{
  "arch": "swin",
  "norm_position": "pre",
  "bias": "all",
  "parallel_block": false,
  "shared_expert": false,
  "steps": 12500,
  "final_lr_fraction": 0
}
Rows from block 3 of a small multi-label image tagger, named by matrix and row number. Rows with one number within an expert belong to one neuron, the router's apart. Each number is 500 + 40 x the weight over its row's rms, rounded and kept within 0 to 999. All counts start at 0. Numbers have three digits each.
Before each expert's rows are labels from the 100 images, of 14848, where the router gives the expert most weight on average: "lies over" is the class under the peak; "strongest on" is what is common among them. Only what is clearly more common there than usual is listed. The data: analogue clock faces. In brackets: how many of the 100, against the usual share in percent.
# router: router (model.blocks.3.mlp.router.weight, 32x160), inputs 128-159
# up: expert up (model.blocks.3.mlp.up, 32x160x160), inputs 128-159
# down: expert down (model.blocks.3.mlp.down, 32x160x160, transposed), outputs 128-159

# expert 20
lies over: face (77 vs 46.5)
strongest on: dark face (96 vs 34.9)
router.20:487505485482466486568512521520537429477512447416439520521447465560547443538444553504500469488545
up.0:529430523522472502489583542520506480480605482533503518427525506604454566497560525553514535510472
down.0:448488498464467499486486522498617500503533550416490478456480438478519499464485499483565488458589
up.1:487483516471545550454515534413441536490453562552568507522471595445415461536459482513550480436473
down.1:504454525502483539512446492411551479531488509504505507540542539505439560481463564468515561510455
up.2:527497503492569510525515509607557465492561444484578447513468444554521518541570565552393476541529
down.2:548496511477501429438529433508535501452549490560487473475474444463568518501550478510471598524448
up.3:458474518452545540564467527466473480517471521503492487401489460583505512489496522514486530543542
down.3:518461479487507515495468517441507539541519544491529552474502471515431551473532504534540429546486
up.4:551544494483636484452483537457487451574537556467566546451543474531534502537493462530488506543519
down.4:597452479507511489491472511481543580489543523513573495513448472470420468489450508504541498481542
up.5:498470544488439481491469488483505468449563593488604438462481439526466491483520486475443539494510
down.5:475476528475462508490564507517495492486539532495544504516545458544572449487595490582511546487492
up.6:517421548449464563501524460567596458441462494511455514513445546483504486524457541511587391480513
down.6:523493493516508590490447465490503546489478530564451509516548479492439507485505539569511505464464
up.7:512452469503503488538518435617552542462556484499439454606513526506545556568497495541397525527499
down.7:534529482587514507452532416536509470466550500584508504476505510444510459443556487423451452500434
up.8:473444514450451509480503508509465531515514512549503513423489542532474622555568532527547529481498
down.8:455530501536494551527477464515588478488485540431550429444489492516453471402453501517532474496598
up.9:567476410509544544494546552580528458500488454551455441488472485480490556491513563546487447502481
down.9:499565528505544537501534514497571524475525576506515502494493397522502524460526477553547467501416
up.10:503556535466474496494386475476544484561454509550531433499521465533530497503481559519484471558580
down.10:561482476474543563518523509504478555561506474436479438524494534510520497527466499536460500443540
up.11:513516558498487506478476508520465548488499512603513576517536496510507583533460536551552445502500
down.11:493565490499462509491519589526429487488488495472474453437519589485507575555439520500525458506504
up.12:542517547498534558459567461504520477451556502509479465490453500499521539486553511477479485532470
down.12:462529462507525453530531508502468482466467513535502499489572418476534554483423497500518532541455
up.13:448510491448503501477483527469503494454468571519552462521540481511495517497492495554512508534398
down.13:460574530557535534457489505448502511503452562465510415528551493532464506516437545497508555537486
up.14:493492468519475467518456471519510480474504450527522470526403504530520556510476581520388504500594
down.14:558505514485495527489579475539502474428555481457511509483480466494559495466523490532464505441451
up.15:493526514497515484522453507508479475512553530484529540430548470547463523444531485489451555521535
down.15:506478522486530474455492476475534488534547525517518526518528492570488464493483465551521504491605
up.16:494400523547541482515513510445505593487503502516542528456475547495420495449500457471509426495453
down.16:423511531483496520431458557490478463526490508506556524451531528509458499482503531485538498537467
up.17:566501471529468459483511533518498479503529435519455495481506526478454482572506483502480543441449
down.17:527527530500473516454477441530511534570484460505391462412461496547535482501497459493530484514594
up.18:514459433519491488583514480610498427492578453484500536466484516536434444496450541514418473495495
down.18:491539475508510488441518466478444471493510502610489583501526473407471548455541501481514564579487

# expert 8
lies over: face (99 vs 46.5)
strongest on: dots (81 vs 25.1)
router.8:476538532431534541500503522492535563503425560532488550538554507480487486524450451461537527513475
up.0:477532548556529538518595484494489448493442569525428519524555469510486465497515455438544504529481
down.0:447565454473443527537507471487559433607531496488484564486442471552455454473480548486481525550511
up.1:509491434501521528542622574538465476499517467506452451507503502558463519494496517501501493548508
down.1:458468567493543460473573524505528531481480492484603430485512529496505501448489600551515489498438
up.2:440516512459502516527494554569485450511527515555529480518598536584457545424456465437452497500552
down.2:545405515436501578539558491442471506496476485562480521560468488450530482509423476410582503503574
up.3:485495495461482578512586532505515478531537541561461470445553456544456489431507519511568488450439
down.3:506441478502531392566513526475481524492534497518481441503486543517529524430445490526562546532489
up.4:514519501464602566449503525531514504480549424480458572484489495489515571504492507506460437522515
down.4:530585511506412534487527472453525434497526487496520518459509492502556560551493534550483574514568
up.5:432472466466520595510546517455476563477432515553501530491525553484395506461506467481557518485516
down.5:493531489483490491461538446486597498539467477515394482478478454528452525505453461474545533518508
up.6:475540477510472521517546470535556443509493527500464438531502488545428433496500475523478512459522
down.6:449541499492471554412555513419488448543533512466518555527474420471458437518528464487513566528515
up.7:449506453535431518493483505530543519511454468463390488537493468549502453552419514477411492510574
down.7:476501518491455560524564474485540438497531500433471454528532518479467438541544470462526524484548
up.8:437577551500473515490549526520503533551466492557481510482595501447387514528532466544530519451587
down.8:532564460469516440441519462447515496520548542495503442487497492478465486508511494542558547561481
up.9:548555447482553528476517528541527492523468444441499503534493469605575484463468520534495526552527
down.9:489602468484436561539518494472465510463542426426496465499524515565476526528564526543502469493495
up.10:548483487495465501464491502419506469516495555622468511483451442434496517466533511506483476457445
down.10:558431417542520539459488481558518497474518479550491490470571502509584482432529479521481425492521
up.11:501509521551499457495556474557529513491511468514498493464520491572544497521533545491469489434476
down.11:475441537501461448483526534467496529486503547495494446445519422529484439495533457502489464467532
up.12:557488437492525518409482450517537496552517506528515530500467459483519444379434470469478519472500
down.12:515426500528479467483471504569448496499510540600530514445502442425449528488518509482542510459461
up.13:516458497526453578477603493534504505472568481529492421483574410589491498534511583523480521561578
down.13:415408537517475516518531477511440502522501512454549454499475475508548475496429455539578529537502
up.14:480497447544492462525501564472414481514500537504440504531437517413546454512465526563497451473540
down.14:500500567469599546518528479512496475487581539435533545505495469442434530487529449502522464509468
up.15:489487508476451502455533484505485460457501503573490436446501485522544452439504562477531545491481
down.15:503448499465560452473484510570567495476492503493510493539571444538485534436478445519495444454450
up.16:542434484478527493518492484512537420537531512549542552463548547488469514538496521497473478449482
down.16:529534438482487506532483519473548497431541492455422484513513488539475530509478500444540458495516
up.17:509448500460537436490498482487511471555481496535557567489456503507522577465535415484561541461473
down.17:464419473573419519506472515518545598529475568439424468463459503506486520479497504472458515485507
up.18:560462499552531453471560507588482515460549505559550479489523507553532518473533518492399444498553
down.18:531517496428479467553528509503385567438501440439512484489511497462514508511535483533480506531543

# expert 25
lies over: backdrop (88 vs 49.7)
strongest on: dark face (64 vs 34.9)
router.25:447476576577479537503498468556496480468469438481445478495506513521537465503512498505470492533593
up.0:490514531476478482518472487482444485540468578479471471457499469544504513495504455506510574464481
down.0:544488516456528473516480514546443440507544500536428482547522466536594553490573463483436504432482
up.1:428544530483499512545463546473446436483477429507522475476510464503428474469480494503486522480500
down.1:485476465467443546494446534468491470550457487530523498470485450522504489517580476569548527460580
up.2:491509512506533460461454556533474542569509498542523445555525501476555460559494475501484446479500
down.2:523551549481473475553455447469481421495391507507472520498540495547550544495491487539534515557453
up.3:505473462455581558527526526538542492504476562443538543549476472509531450505495457560488569470510
down.3:529507526536484457544546473541485482452577572533462418501533483521443520516559477452491503455481
up.4:457495595446531570552527565426454542497519527535512469524508476486529508538460447486484562502437
down.4:432541486513539481476520506482494513551490475519484561500473527465495489458442478472505501589467
up.5:515522453528516482576497424549481555469444460517569490512500550443528454534459541427564471479483
down.5:509535547517444498506487470440478560437527495480490493535512451522432549433474516471443447546494
up.6:509493472493464438467444510514494530514522477558490504475511563505530513525547579459522505548464
down.6:521552520510443466530525468460537576435456489504557524453476511527463535462504544471455447557473
up.7:554486461507523517469454526505582499487559548510465587439517511494523439498516555505469439472493
down.7:515513507519538488492482482515576538489421435454571511479511548516544543483490532493434479565475
up.8:543517474471486435539422523506588453524499463440543504493452483407493501451515514565399470538534
down.8:487426522518433464474508499486504574442543549495525492483436522547531554449521449418511516493482
up.9:486575576482457468556558477511457444590472516510505472413501539521504525585475453520511502446537
down.9:484502413504515540580519493507496483519497466574376461442500509508540499466538471480513516467538
up.10:505493479514556544449522496429438532488511524564471488514535482415488470569498537569537533558455
down.10:585561448504522531511476469542514514389529560461465458496568485496516532468507525510448443509504
up.11:502485478508415500475562530501495495502525525542552501486517517564433489525429473424509531428456
down.11:507518462531491492496520463485536550561466559547480481503494472446497581485506434459541518395497
up.12:513413474474526615495514463597428514502471457531449519526559584470554530563439474536543526490519
down.12:538532565527498504538518454503439513489564531534488507494546443501448583481473531499498482582514
up.13:475463480449544493585508474523465463533533474516445511561567540518520547486531502524462503484534
down.13:457455526495451521544460542514526411492527541476465472496478501550531527494575491459565542471547
up.14:463478518541464450390490538498463483486410485476520500487497481490519557410506533520493576470541
down.14:561534587493438592473512460504458559476521550494494508536515530495416525595461539501562522434495
up.15:507505462555483557503565495557547494488527517474510476501443593450473565492540483502478508454536
down.15:493509466570500519472559494502522436503452504486469474556473478429502522511529425513465508525517
up.16:515537472494557521504550538497476460474486472414432526405469599481506456534496499486480507457466
down.16:517448449523536509497518502522487571455492490498511534462447438513466518481536450541432450470488
up.17:499485439492502432525478503481497536523452511455496445418508520529519472453496597492501435539557
down.17:513542513530436491574563431491625517440505533563576484500538503527494532413474523555453556486519
up.18:493521521550497532499486484485452518507410503457477531486522477455582520527425522525578442500542
down.18:518527495565475571566465452493535462529531518507514438477510514548469590460521519466511428594491

# expert 31
lies over: backdrop (90 vs 49.7)
strongest on: dark face (99 vs 34.9)
router.31:521563580587517501489483537476494556483520509465451511511498545430544479515519450476465538516458
up.0:554461522500508521482455504451499456487467541486429552525474438499512496474436508488503495505467
down.0:464406468533469419547458545539473507492452498470537457524492566451543540497505522477480536487512
up.1:528498409493529563515491476481484530530475475522398439505503560501451454486529489505556549473446
down.1:474553529542539500497447500524415546439451505487520493552524580413515515571491518516539462515629
up.2:437476537506550471551503568507480533448497509528511514517498571588464404593492549597552524456518
down.2:526521501473467502512501516470525467472551541463552430453430476504409498514512376521496467479422
up.3:543523506591530534520425508455535502515491534484495516505482492460516489508541457507488467502545
down.3:453521528466444550528489450444565518444522454495509544536477419537565493473431510542507467600476
up.4:577515515556526538520529542587476501511481552519580516524440406436505451495524518526491530489499
down.4:480527448469525540490545517447603530557506459496481483536516501544540550504540453545426512586456
up.5:579428482485488443533544481454541509601522560542404533538504509578427535559491527458550504477379
down.5:535473553546519487510489484490523520450397510484569536477530449480455523504502599467505468475527
up.6:501500496477529538426571520499501496473517524581489608608523484481530513510488521540513500545403
down.6:443444497520443512524478566505512516458500506451554475421483569494429513523546452623495417508529
up.7:500485528526500532435489511498551467536573501501564546527522497484488519534477479471495437437564
down.7:517505454562497482498567553452553445519415506434547479463464500457475495510502471442553554437499
up.8:530468439437489514494473509411457453525500477467448551499547515507436525422424397477562557484416
down.8:534474484524461504434462530493494480500514494498524453498493495486521425482494586491443438493529
up.9:419468482483447486495530536413428522511502477593479505540456501516470496516482426420550466499585
down.9:423549492555526497472471492514396475599580494478481502534510506571393514436455528484549480449599
up.10:555512538539543464509482491463555402529509492500494428476458408524540553489476588494507519512468
down.10:467435499461498497547496484487532520496442461531450494531531500507545574421553535517550470516465
up.11:530527577486550535437455449505496539513495493486502502505501561509547473473484441468501537511424
down.11:522499415528498487563518509533481488521505484440467487515519505407509483546527422479515536524593
up.12:600515556572530493490514528580495467499521506481581505510423480451583499556567469506447491514575
down.12:488524489381463494515548471459557514490417509505487453618528429544561537513461487572518473596468
up.13:514472503503502482454403566538527503525545602445498479550473464429512469435455407522506596571490
down.13:500441532481519452542470524457485458460477496512457471608609453493601466468542527537458534499466
up.14:502492434474502499392471445509537469455459609463529581523468510502561485536583494526491445522523
down.14:522491519528498479524517477463539512440507563528504457492451499574484456481520460550498458509457
up.15:470488472498555431426545443570475487442539604532554596494509507508470480517532474494498475492496
down.15:425518433497486509516552449479508442478371517424510499515485484528487482527516517514558450533521
up.16:561571513545531522542458499485465447519391551490472523578449445493540439543470478496528490453518
down.16:508472531485498557553393475494596560532554461535515509489515472550516533494473467488458530605441
up.17:479472486507534529500541532460491428517482571543497561554461420463533558514518492526471498548483
down.17:512527440508421438537484526568534487483462521515534529508485539606487508447504517465509489435510
up.18:534468520502519585446526531518528486446458493570477566495503524511512489560523533574491485423492
down.18:545480492559504482540466481475454527415544572493526474510456516518485453476546424574476500487477